A small class-conditioned image diffusion model, trained from scratch.
Model: 9.06M parameters, 48-pixel images, arch dit, norm layernorm, activation gelu, moe top_k, num experts 32, patch size [8, 8], layers 8, width 160.
Training: muon at rate 0.0031, 11600 steps, batches of 256.
Rows from block 3 of a small class-conditioned image diffusion model, named by matrix and row number. Rows with one number within an expert belong to one neuron, the router's apart. Each number is 128 + 32 x the weight over its row's rms, rounded and kept within 0 to 255. All counts start at 0. Numbers have three digits each. After the name is the row's rms in percent of the matrix's.
After each expert's rows are labels from the 100 images, of 14848 (inputs lightly noised), where the router gives the expert most weight on average: "strongest on" is what is common among them; "colour at peak" is the nearest of a few named colours to the mean colour under the peak. Only what is clearly more common there than usual is listed. The data: rendered scenes of toy objects such as cars, trees, mugs and chairs.
# router: router (model.blocks.3.mlp.router.weight, 32x160, trained with AdamW), inputs 0-159
# up: expert up (model.blocks.3.mlp.up, 32x80x160), inputs 0-159
# down: expert down (model.blocks.3.mlp.down, 32x160x80, transposed), outputs 0-159

# expert 13
router.13 054:074174133099122147119206127136144158148130174145111141130141124121127143138132084169115150101160147151095148131058112147119124152124157174109126135150112159182133133120138086145110138104168146138152127142141127145140152137067143137110255163142150132088131180124156137124132123095157143136151112110122170226176129112141067132097114176121151096112146108085142195150146144153157108116147144139119161050152116119102088092121129192127148116140118255042150126133198119127106168099118136
up.0 091:158151129143095112050255120048153133150140185101153112131114061128109169138126138160147163136111134152104124097147072124104115141126135132145143183150127113130101155128134130123121128103178127179150135098147101172158160137128137157114123131115114139151116109134122118151122137142112132160161118176149169154093104093138119158136131081119182168119152105163093159125065168121159088162178156079185119184101109173120127106112140130178162098128160168063204145123029169147135175050134096
down.0 103:093145137156097125133010108188168163133186064132150163182132143109102083149126118133163105085149114101127138160187153168130116167144143124086094136150171139107126106148123048160104167120137152130121137122155135146110107148135080175142225109101134143136084132114102210111129125084134102078082155164157117163114112073131133124107121173141174115118110093074105148170099113168107179125110112162162123124115122193167148200116113141154163159154108145068136126101140158080111105109120189
up.1 097:163170111126125137170136171114058143142189092186185129121116161129149133160119084195170138110129112100051149135170112106109147165121126150091116226143186104166115101128137110067146109122159137111141150100090166153109155100098139146095091163107142137137143115168138109101105088166139149134120129156127154058105145175135200099122143101110147181100146157196113133149187177107135159134142128149077147181117113147194178110106168128110128128152156111144121121125054170180193145076107153
down.1 099:248121152120095184169102134112206129119151096064089121175138132107059162082136140103139106124134144171094110087121130110102149132127142102134083074113105165147126111106078086133184166121111139103136105125145153159161141095078042129183145083166135127163142152093118153097137129169075127124135118097126084099111106122159173140168141176157141109130093118109118176126169151135137132107122158135111113104098142193056181166098124135094178129121138180152062115127198116158116134099077111
up.2 102:191127113127125092138127113113124094142142165098107138098143119113119088133118103135089102129109099130255107156132154183132142142173126132147116120133087162027131139135145134189175117106207131138102151135108106071131116099123161069133147133133148129102150054144148110093119130135154118159129136146123109067061140140149158159116091091123087137158087152144135131150125148172157082086143166086159141056119123144204127142168090105137126162111119131115113135138096131098131124119134119
down.2 112:103145120109133144102103101051122108148125185162120150100136109141158140081161131088169140098146137095025155184173101168073126108088138152189174101157156141179120104127140084115149171124099149103129139129146183183158131116098134034137090128108130139093118179126190145102157123095123136080172177112090135178130158159153190138138140228129103138154165130161126106120132118138100152114161119115094145101091133103200127092105180150138114122152068145117130150124186089112107165106133172
up.3 105:030186086149093143133147122095157115120220146089099151143101127052123125150140150130110108140103111162096120075140188110125104147127110129119143107122116096128147153209103128137099170109171177093127130141114172140131193121124111139163132100156141094093189105092098118119089173087187071104152089103147082184124135106077173186127146113193111095144155181113141133117164131152153134114134113125144140138121091096063114091138138066173122164185128175096129162190122146159151113081120136
down.3 107:156129108148102107151114109172114167143193116159137128111112123082146129114108135087179130151127097165134124115108037162140105189119138097142138151105137139120146129189129101113076038143085121113027126099104109110150109131162147120145142120119135131118145137109149165135161070136069122175113061103096109096159117109159191087129138149053124086184091118105111120095113144104086115170129107109110123150123158076104082102065099062081127146100061120077145105061176147157142099125093086
strongest on: count: one; light from behind the camera
colour at peak: grey

# expert 18
router.18 067:162122111177192116107155138116164197137153181167160116178142165151156171181154127142159180110155183155175163109151115150140147148157130175148191171157236144131134154065163127100162136154171155115194174110150151141142116146157119153139125111173146161150169126179145114164117144110133102135119135141105117148202173146139135157122140134196165166155147175128151194122124158171138140128105127155133134138157131075142173145126185122157166138168157118098134175167142170166175125138125206
up.0 102:103168116140138103131080141144102144146184113108118126096132098116123168199189150117105113132121103108116130157098143112166139139065119071093156127114132114142178154129114141130170148154107116086135169143093163116089165108135143093159143139141132157146084134073120128127182173108034173157176121185153088146093105090160101153127112117069132149066119127118148124095158140006210191115052121124126147179112131086111082176171132155129150143155125146142170108158090109165148136093153084
down.0 107:121163145144142178122126117128171168101180184130131145135106090128130119082116065114162155142131139075125148105117142108171142116167128149170114137125134164132102141152149123144170100110147166067143150131185105101139080115080102124121128125119169122126078141205159105155088127166211175138098144165146129130137173063088113114125148134202139125081125115140153155190169125000070160136226131098126109138109144082148105166164148156119127127108134115128170127105171169168138117098160182
up.1 107:151081181054166096099137106119142091157125140166156190170105181155142154076123091124109136125121118159108139096122103045083129101038117118155121081143199101087069185140153145143195145137218168186116081130133108118114144109156151116103109118173099134144157124157134061167102178123127091149094102154161113067122164127119149154141136075105162152152147117180090127137105081097145144083176155105117169170089149129148091116108140125132131114134101074125118107149091098142149140159095125
down.1 095:103104203059163149063117126122083077111096140078173051095086166185164108181106158096162156137132150151118112141089163059109140127131142133107125154124082119135141120142126117083179113124045100165124076124081136152118101116182100107103185086115094102163144127107154157171121077140152150111170139161161087129131104104123113089102108174163186096140134121124099115118073156082099111166089151165109074050112164150137061121133135129131178128149122146132142160114184141122158138111096135
up.2 111:145140094148097094102128187154108203184126128157167152174148150075134081136039152138160162134089098141124126132142127103177153112118134156120096072090123125140102122069140084123156126100129137134162179127160152131112091182096129197111096146152090143158166133157140144123057087104150131125159117135128108135161135131149121090103103108136150115081155122131189176141109078226151182157095117193122152142118153113093204119152173146100106146102158131170085110084226117140106106111160113
down.2 112:095132086159103164095117094163151185079107114104104133067119137063129175106021106140108080146162161132129130133114137089170143129129128114143153183155148123140163135057141093130151129170139138136185186135111106121152172176122160181129135137158115116168147109083133087122219164180086139117123124119107152125110122117115142166192134173117151134085106116109175137096102176215116196101166129090120107114114097116151194115136080122143097131163144119137093114167046114171137133097125150
up.3 108:107138252092133106080125129179132133132150112028178215182108181159159091155148115113128116129145147167115104120114163049145129145152109070114100089100144094116185120183118120133090086163152114143186093142115142111083148118131178134106104143115114119156062090126128090100085120111136135104101182112141110122146116168127033126093155096161127123120136121156107131166103145115144105144142175129130140171137118165152109138140120121067149160190132105147183121077171135165138117150099138
down.3 111:118156255123169110063164141103152114112156137224108053087102168132097159078160149122134145102111101178136163140135132080127130103111126162147136194165099157135091115154118116132094178093124151120208090146130108149152112145100102107137137117101127151183093115138101135082176108149111137089116130101145096133109129164129046128177081156075140155142110145089104137078093146115139115100096196102123109115126140106095111124120128133184162107084133124150158121197097084182102092124119112
strongest on: count: one
colour at peak: brown

# expert 19
router.19 172:075165141100120139107118145159085088104127126060185123086110123109143097087097109089128075148141180137160135134103128114107143086117126100127122050122171158104141128119111194162095145130048141168116074103106134107146108129170123104138074157139132109126073147099093145119196131116114150101121199135158205169156131156169109114154112120134147102099133098142103077101105076145066142084126150169121185236165148119075137133143140176131131158086089125133135068140147071063118103127121123
up.0 070:126197138153148093129150161185142156096131166188129162132137122182107160129155115131119156139104173109111095168159187115095114117152059185121155090151188139079117168179143179141125123153138083143132116135113116136134177122074101144117133151028128151193156079137212120139084173082092196109138178149109091119176150101126120070094085109123085080109141122090131175140098179089094122118110124127107182163146074140115123135097094145114099154168126143150097150147097121102112077128114147
down.0 079:121100123027105128093142151163154108132138179142098151122098136120118171165155155112119189076157153194161137110152143186157168135228148164104118144158144089153149142130153103092110131123094131144086130137105097127149107156142193045125115146170162126086100138144205167149054132086109103125116036104189162138146099159137081113116125088054165120087120113091098090137125160134137145100122147117166182078143135111146085152149090121154181110169119121147114112085125132124106137144131131
up.1 120:114148127092117141105156109140073112102154157092109084142102112190125092115082100117060083083124109147110187105114131192141130116182115118174095126146120135111077114063060140106092155199143110121080190134141158129088150095100089089180127154148141147071080162137085084122112168170107149155098140147111137127106122132161056135149097168134127151137156142166124090154157138166117101154127192141143103161098122177156139159109076107144161146109177119164207123148171143151089196080121175
down.1 135:101118108165141137154105136130076148098130130084120105141145133075129086139171098114070063100115088116142166118116129082128129148165152113171107100135141159104092119174076089114136094181145116127209070138153129101073171161152075168209114172105119130188157091128091084116101169141122119082128141111147120166097124151159193135187105166119137172114179130174139133160090117094128150131136073143105126108166116103165114099130091158145081163100062185118061144139166139111087200152132173
up.2 106:112094158160150126113107077153179180128066147112133122151108172113114066097153092113158124094122131128160127111114139166163103128109109172103135170084110139144093113124116139174166150063172060096153122069109164116134161205128146127175130030170127077115178138082107089073135143134108171090075088137133125137124133154113124140122134101151067164161129145150173148126098130123099152162183141123156111126096106093141060091132086147116101157092144115113129137148202110127109172241136110
down.2 083:035134110123096144124078124076171083125181153101130179180142104172069089152112090148127155159129117145100134126191132115116141130102117126115133128121121162122126096106127113050145106080196128144165143101117143159129120113102137121142185118138144117130036118126132156170117123140162110040122151088115117228086112118104125118118099113100167112126120094109106110162109145158124135134187163046107141036178145146224165127104100138110155097086091124087151099122135135134141155095127125
up.3 076:116096145160147142105111111144111101105144083062161127072111113101125116103112166118190115137100116167132142149105128148149146117057194088077116150140134146119140101170109166128093139089165101157098066200147127063152100092147112126196099107166175093208130157059132115103176129115130175107170171146201188118102120164167162089149096085122166079094116087147164075126105137173103133132150128097143091152147134143129102108122099119129150159116141139056127093156112058116136136109130063
down.3 086:136136167123161191137144135154128148085103126123185135110113112101135056090246135091200079194125132151123168144108146079104126088085101086084096094069123139120055125109094123151148114119148072134136162113120136103139090137136178136125134112122103148106134074100126083143150120093090162160143097113045097111156123119150137118147138148139034135126150176180077137146110119051141102138120133131099176154126116150122142164146119091114101163089099155189173185145107080107098124122109129
strongest on: count: three; black object
colour at peak: grey

# expert 25
router.25 057:128162101161115137165153130098138115110154125126141117195143127179134169107101116147171138135149128170128086084215124087152111132133122146169108127102139113100146122101138111103186078175121135099112183158140150151166197108043172154121095160158114136163157139198119115143107178183113143143186153111155166120156192161145125195111129132135134163170164180104159198073145144165141118164142133146098094098141070093153153072114115189149179117126132037127102162122126165088104134106130093
up.0 096:108095138168130139187121127142134158113128172153152190088116122088147107136163125064118110158131097155122199132092149084118163128107135099211227068125119129193152144118119166122133109108153115138090102125104159055183065074153127138085193161124150139137122146134114068133173204145142137109078151123084137099126099144146130142077109116128122191102140091136142070069156079138157152118134083160096126105148159194084138183129181156124110146117126152155164113130122138120105120076113144
down.0 085:154104139148118116125134113184123177167101112141117111144131094133184185059211095162140145144138157136168122112119100109106165131196115077147167128110152121156135145170159253192118133124093131130053081130128121105105193060147144103126088120128121104138099129124151220115130074183158124212145164135111143126150140141069162120159172149100105111129113125118105131100119155128088176153132188143101111117098142179156136177126116130171139104168098154125170132141106163147125132117080130
up.1 088:137116148121149069202160092140106118115122133118162116133097093096145175103086163128095159139112141132194162169165140175129174126120122143146164147117119154073074130112156093138103091127092167091115145116165151118136094112090102085125120074119103121149137149135176115203130130169122087131125161092104174177122081117145136147108157195109086095082122150129153195138155150163109124136129141161149077209079116039164031134058135102098158119122177102148168097090166173126110114120108120
down.1 080:127118074116154208161178174161143105073133139140086129175117172115124136156049102168139118162111125150097106153145117153140142142123107140092130099127122154092182135132179140079060168162143096156127148121109185075156123101055115148133129141125173112127160095091114101225149125094161084154101184080152136120110181114118196117122147108146134117004196145147116172122166113164149138171129117100168119138125113194109109123121097109137156144112167097131106090146121109147148142171141125
up.2 095:127156163181103076051109142158121099141143153142171086067134164144129156100101100071090107139176104144152131113145143124112108156137092145210139170168126173117109161127111097126141062131112142114203142152151118101116141138159133196126110120110151140139132093064120123125149078108151086147081109122144143126142155072098129213097163089070068087135120055172123119106134176093119112098075139114137149126152136115114108086154149145120202103097046139153119187143174190114138139160134133
down.2 095:097235125181127197098150117155099080123133087133050149170115121123093138150093135228130147118078150115101137127112124079126115127121087142102115130084159094111146149168112111111170167118139141159178117084104120113145109158127117135112074096129112099132114099145150074128125156135133149155153153080069101098090104116158149096136120193172116132141136091076166127112147119102149139171204183169155122137150125164156103108159091219108177125116134117184118091088119082169104104195119117
up.3 093:124084141114116178139138119154124127095131147178074104106132145125140152142100133089152142133138172174109124130167082140121126129088117131126152149126158183130133146168075136128074169150129144165108146119147119138115109094125086110126109143076108098123123128144118089090090151099156152133209104182131174144119161102154200096023113112097099110093106134115126129131083171113107117000187153129164127137179121165130159081116125140111191139108103169184201194119079126111139106064127128
down.3 106:077114133101124109130106125131137156122091111092179103121142144101135064197097113114123130134141063152122143132172164168100138107143129099128153141100106065166162117144089135134092086107153131139075130116112090087145124096125192116099161132075109128157109131066069154026177126101078141115112130161127098139119141073121188162167133120118134161063138140159113139133099118124108122238052155167123135133159129130098122123145115144147151123129094107166183084111140109121094067017144138
strongest on: count: one
colour at peak: brown

# expert 5
router.5 070:101108080140139148098198114083131154136183217154134133148120128119114088118199128133163144169144122142047120144141127170078148150114124114099107128137125128090135158147133055126123159130134159147087140147135125158112124131116120156116255149131159126118147136110116131148112130153140114157132123126140158131087121137121135141157136165118156135057087137113190172144151112121150116148148125121119147095123136181153147130129123136106084108145172161000137121134125146132146194141127136
up.0 086:111121120095102102110138116146117147178106116107083132126145163126090140147144069146130069095143109135098126116189074154170157160124115141106162211139131117178147102169132097178158133144193110103166130136134159000170128149164101138077123100177120157071132084123108152141126132158157111110124152148133091169146145095151162110142104149155131119172134137123148134070126138133121096129139162151144108116077127139115145147115109156148119089114111204182074181147100188103117128186129116
down.0 095:121089079117117056101094137028136118159105188165099141178137135118110118136153160138123115158150156135132114141150136097165121087128151156112132168130131117152150124131128116100085038113099120136138089152137129193125185157115123044129217203124136117150140087169146108110135135122121085130164132103138076171092134118126094143121117095102096103131125181157112153150079131120099075157166167165148115022114160061164124127146167158137111194115143100151092147140172076128153076130137140
up.1 109:126162104127123131157012118198118138119107137159130108127108128114136113124101182136115127117110139111022138096023137188125119126131164132138131135153123145124144105143156201165158127137116104144147105124122128000126126111147129163145119133139134141114147136166135147121147158115090158077127149093151190176115112163113118111133124129151112142157172102118104204095097101113134132116133127151104126164117106129066151151164115106124156146153136189099138165120136101131143119153130099
down.1 120:165144108123112131113103154053140136129107058151147136151115106150117135145159118139141165122130137114224142129053092168100120122118132140120144135146171119091124155150115112174130137142158144128101109138112131000141151114130072141096125123117130118103150119112136178130119133141148150169141127097121081128119160135140110187133135131158099093156153095163129024114086132098098159133176095132089120242127144068140127072164157132103123132118140211140123135135095135106150119166135113
up.2 128:130164117109095133068208156095136109139095114093114119114117099131134053154148121138120179122087124117066102153241143107090103151129155167130118127129107105169161142136120118040118097132121135131127114106120113115196134162050151137157000112116145144118150151153162115143126164117115170092122147109092123107148149118120158108182091081127139131165144135105145088154095139136136091117143172153157163116135146185054138070121147086149162125130117090162098155171151137103123101066129157
down.2 099:133215148112101130071110100113143103125116023136125121074140124114134167128173138100132126145125150129103131145103177115096132073139141131134130145136147201249130141152131249055100121137145126146076137132126146194070180136134107159093129180124134132177151137132127123190124133099086135094126137155110103126122093133115138131137119163085165166144135134166131160098055129110135091103103170141160118183163112109193115130159142116136158125141143093131089098119190112109131134071119118
up.3 074:123123073092135114158091137149106138131144145135203135148145117171117145166178076120131111101127132097152130111126115077095132148086149156170141112125096182125124141109141125133141102159162167168062146127160155116154140137133142169089091097141120147094121080104164175136122098163174129078156182122143088185162115084123119100136142154120041093094079131122071092111132158166149101032150092116095136190127123191097153126119172109186123166115120098182073170161093049167151134174176159
down.3 092:022093119091127112128126124122149135132125186144076161056099109152133124124148151136097197173109171103129113082080128071112109109166146113093151120112136102137116106082119194118064091159126133147115140152111157124124134157081088155099101148099137124055146124169082151108119171131073191103137208095140112133119172071175148163099112147120096105150109102094127125135119132142147095214105151097072112068116136100134141126096152122138071127128128137122100092112138183150116101224125166
strongest on: count: one; light from behind the camera
colour at peak: brown

# expert 24
router.24 074:143052145158118110177154160097172124114079113148193086147120119103127127152146136161112147075182117163068141124100113174158105140117127137139131139127087112207126177182155117118177153154140127107187178134194094162077136109097122119092142166075120107201129188139129149148098135137110180124143150159119074160142148163131097195121140148148141147190169103155143119156164119169115131155163086143142108102170112099132127094140137183110096072094156076115091180103179167148179102159122183
up.0 105:152104138093130128116032161105161145126059084115123138149140155159114110151153078107131169121122169157143080094125099140186122148094097102131127138085121109063140146150093134116092104122145183110136088165135116126107159154120140125164229141127145089122140186161143127124143143130140166179173154113101116031099138142133132136131118100110169121127143152156181129158112114124144150141132135111131141179078134179208149130109098175110094058138159000156106180126100102108125117119134143
down.0 101:141085157102129156115162090111126157112070213116079122154126129146116139126167183158135080107114122150126156128104165174144127110102133105092085099132130156096124076100125145135069200122134108155163116123166125166152113143132140152116091144091133153120122223120122115154102089117162142184090153133150071104132116172146155148163123153117135090190108124041140123146078141118064153133133151171108128060140119082094164111119162143132082203137136149011106107121179150098112100127158076
up.1 089:169132152127134147096114129116109173108121112128152123108107102133142135125168179106075103094162159129092115103121143109098128084159154162164157182105122159154153137123081130111076138122184169115106138149125159090122144117056132037148135124090114100124170152160088121088184138115205165134106162076144047052055129140135077124095137111097154104164162097138119103116199116113138097155090143070065105168096113157124177160136161108145079096111125121128189151119131223081111154125130122
down.1 092:175127159126162083141115117120136197114107128147141121127101150115122105111142095078175089137146150106072110127080110128110119177096151113128099079147087095129090121150120114120094084139099099142086122140104080152068104092070138035125112133113119147125160178064129160115090096102068154201110162110156191107092149107107144110095158146135157124204145055157112111154223138093117121158132130137125156131053151179127149164111107119105094167107129141109181112129115050064100137147108119
up.2 103:134111134109122091065075103101101085112159146139153107101153107073139177134110138149139130143153146131128129174113151146126129130118151165112127200140088080123152112144147119124144205111170139145119113066118122140133139136158148148109014129129146130183095129137179117142113092125112141085125103164101198145131121190121102164066152129125114137145088120095069155158132116107067139146124147125117151160141094130116163098173161150122145113155085069255150114106161143143123120119116150
down.2 091:111152137129129152126115181121157091098124101139106139082125134097115152126099166081085149146155126143102110134062104182130100141104081140097126107153129146115138125116119073087230032124113118131113188123100145153122113098141212143141162162107124118149143084099096115131143173122127146155154141148105181167103159135139102086186148143148116091133161121211133166150145141110152163146099128108131108083139149205180166103187104126163110150092119143255162125138123173141094150157131113
up.3 091:098140037140163101170043105126134081098162146143113061113105050142110207122198165149155160116170116097158093143130126110188143140112121100151095148166136134151121111058120090104148140134119206099115176093126118116159124129051115165161135101105135137111147133206120149161178126128122158120082097131145121156089112070086077150138117183129124137138123050106116159124125155066099088106133129127140121138127146148099138112179127127067146178147135138149088162150086090128125090148103152
down.3 105:114102075144137142197115150142111059128137090142164181147128105119128118130157111132131112098122113093082135124122191113103127110091130155079147071128105109065158150059159088139131094093158091135114212154128119117148105118059174151128186143147099119065123146160149113150067167089145117147178089125086135122141177120127083086067148051116080130124113081190157109163131116102146107143177095139160099103090124097145119162158078116155184081118120096139071106097118157132107141203130148
strongest on: count: one
colour at peak: brown

# expert 20
router.20 065:143211097118098159116138108132081168095152131090125137083099110155134129129170127153095129145145117166255093151099127164182091133079147134118104140130145182005163179157139133149116135132163123130140158116160128069113158147109110154113194162126149100138160115134128142099078110140110159138145141175147159146146117143118130174080170144072117109164149116106115222143113118134090112129112118139136144038086114137151100092161150115095131174140146125080102149151165125127118141069122130
up.0 107:077162088127114129124134135152131159094092077110117058151075153148122146155094090140129154090158090118123155076029100111181057128133124146150138136146143137189131109145141161069169195082173147141157170109134139122145123144043179081152095112153147114155127165126114117148108110153145103150109160135136147176151124092127197144146163148151127145132107211107124147131092124169138124168158132130148137148132076134034148154115069126129182137085153121188134102092108122069090113105181146
down.0 091:145143141175088127122109140182138151141114133151114160136111167147169104112121161145127116159080162098106093078168181125148114145124133100139132122131133107188109177150161109130115075150098091146082123148102114114125185155083075108114143131174153127109142141147103120196182059124171144086144138125146156110133177082109255075093100141106101082121122185105137121131089158127203143104121119076192117155160144121075132147141164176118099048137163060104136136164101158156161099113144163
up.1 103:009138120153138128135117132146136162056176160136087124087125121170137107152140124118136065111129168126180074176111125116144146093108214117131134161086121183091172133137141134137131100135136105112119142129124093125090120112111156107128084153119145127125106114114115104141156168108162113096132136102134099173164129093109090141123127151162131150126170160183134088092123135150091086096137135166105120161171114121000120142118117132136143141129086152147187121135157174138140136181145138
down.1 122:035115121117118212161064112123189139110137126120130131182121123125124154221105129137143138105146110114161125146143147136108091088082101108110158125134097133093149094094096096120165159129113085132167122129096124197147125086120159176168142141110121113098136153115101142125132129131034153137172167112100114198113136185158125077172068116125088085159107130076119141119062109128128100162099130119083127090181086145183118158110147141152138144133167107129159107204125103124096155187075065
up.2 095:177125088107103086115148197102140161171135148104132136102115126146084139115063095109126097115098115126154068137102124114093144126124115149114112074142105169117124072160090141088169092106137146106119177152167125117174173120169153152140068087127125160108101082149088109137079163154160119179130124133132160127135173065144178123162151144149188146120099124224216134100149113177162121091055137157151129147116163205185120122156086133138158128098091096118078069095182118123139099108090140
down.2 084:178115090097161129109061098093146140126132152133085111103118161179175101091130167157100132138089147167126104170220156140103159095149137131100044167145103085101140145171148094131175185155147086144151130161130124165119053134096120175118143101172152123169076115087144134162137081110079106183132130150133130086098138129109172137118124156119158167066120079089129147135146122167060130116177107153130134155078123087194131128129097169080101147166088174117126145145072133121133107094046124
up.3 088:180106134159153128091125108129107094116057197131079127190097108130165158155168089086164163168137158120255144128146101154098156149119089106138172174113128145090111112080110149177147138114119152041146117100116111061103112147191102103172116109124120155131123116114136137089073081147162085160141115140097138116110125121108104174139125136160133071090138120123140130143165123138149138164118167098111102065119150151163195113065092170169174183132140144123163123117119192139180147160114141
down.3 098:125112154111147136101066125085159048122076107156169079072122150116105156082127192158119086144135131142045152123169189136073118111106060096140114075147113106104144126085120106112136093140115136082133068189091118155150167134169148106100098132154105061125119110114063106073165152138098125162141123157103117109149147113128172096116107151092129135133124119144176069115116139150104135129183172198154160111114121125104168130137147188117215118099121153119148108143104095136056131178078157
strongest on: count: one
colour at peak: white; red

# expert 8
router.8 059:128209065145157151086134131103140141149143178177115142165190172154113153138159146193130201121179125168073136125127148144222150119121109147175076114142132145153175143170130098097167097157095113136164139140110173154103185132149110058082116176166177102131159115164127167099132093170164149140109167119134131128184144118102165168140119108191179170135122116126110138142110210132179105164130117117105095084127116114150086113147151162106145065190149120127151119088093156122140086132107149
up.0 096:099103147121157134130186151094109136145108129116135150168103105090139137156103115118129145121158150122048154089124100081204133117130103117177160128095135143140108159138138122064131158158109139150148116130125124139127091127083153156150191133141115110110089113137118069086136085121100119131164135097141151108152124164108065128099116198104182085107094153135128203172113151101089129124147147142195135156119122147057118081097084123091080203124126138000131112128115075096109222138145147
down.0 088:151145182120122131132150134089118088173137049146096130083152130104087177134117134094164166080137099083148119082176168121137145073111119172156125115117104129128129133147132133085141069129122127084157094143149137231086134153081083155116162103108125180164087098161090193083162128150151146151131129094108152109124125153104099082110138081190136169095157152141143111127147169109166121090127186121156163110103142169116081063092105174183071051139109180083100178092135151112110134118095130
up.1 124:096149173128111157122124150126131123118151161112155152132137140083155133135129142096106093128104119171068127136101161111125109098126100128128134122100137163168153140145158114255143094123111154115128112140122146148172152121152149181135174158113164173117145106135096111129139155131103093115146139142129174138157135120149139133119122105116163139105125088136115190118135130125129099125125142161141134000178141208110114151141131124162102128126127196079111082143135141104134138120123155
down.1 091:133128151143103101161251100076123138138136181139124100176124126125154106145128169170135095132129142136057150131190084137101132135146096147121122107131106058193102093141129195197157179129117100127133082122106136216111090147124124158135100069107121139115114132067103126125084151151084103084139113121152124170124070166122104119163129138158133104189120121148097126118110130168088140089107171120150133203116109143160151171153106134118095122143145085028128128134124135164121208124109172
up.2 125:000125160118106100141169132152127136153139144118132100057146137124157161133137163096114075150116129107064137156083113158127104107138152111132134139098121094172123131128129117117170101115126156138132165121110116156109117105125187151134079089121112141148089125150094106169147154142148147059119140104089136249188133157129114110078147116118117141126098115158102102081116130140138126092121141196103122166173096170000109107143120155155143144120128152164111135095126165093098104171133124
down.2 113:004111163148131147115100140132137144119129146134089164158133132118094148127043088078161110105107104143118154116132121108140125108107127082154136113109144154075129166131115125143155107125150097131134128121122127126142159125155090180113097184150135137128090126157111167135125111139102135075145162061087091202092129109143051167128111134128067109163178088103138098146075136122122138171143122099112089019145126089227101144117133180109125088106174118157120108184100145131161123217153104
up.3 094:099159108142105131151129130152089130089148156081162128140111114079087124120100142071083085131114135151198170089120158106144149123117162079138085126095094132082142114150083143075051132148115125137098149146140108081098105138099099130163088154089130089164160139141138118093205084147095116103173153153158106167098089172198072074140104087092143064136127102091113169140105143110119168120152127141169128055116097142081122129123135142164097152082109055186141082150100114060094085111175091
down.3 105:102172094123126111182120102132123154148138125127113099111165090146177212156114096150150201119178162132157143072149121104143102126152165171126152150139159111171108081124153117121038158057134134135108145090176125112169135139106140120094075111097142186127175111132175180107122124128181127140099164137141179131156138176103081173163163155095104133123134102121167119076120125065110144127117124141140109077105189085081130163111142169114052075160075143166153109137138147066133043110141148
strongest on: count: one
colour at peak: brown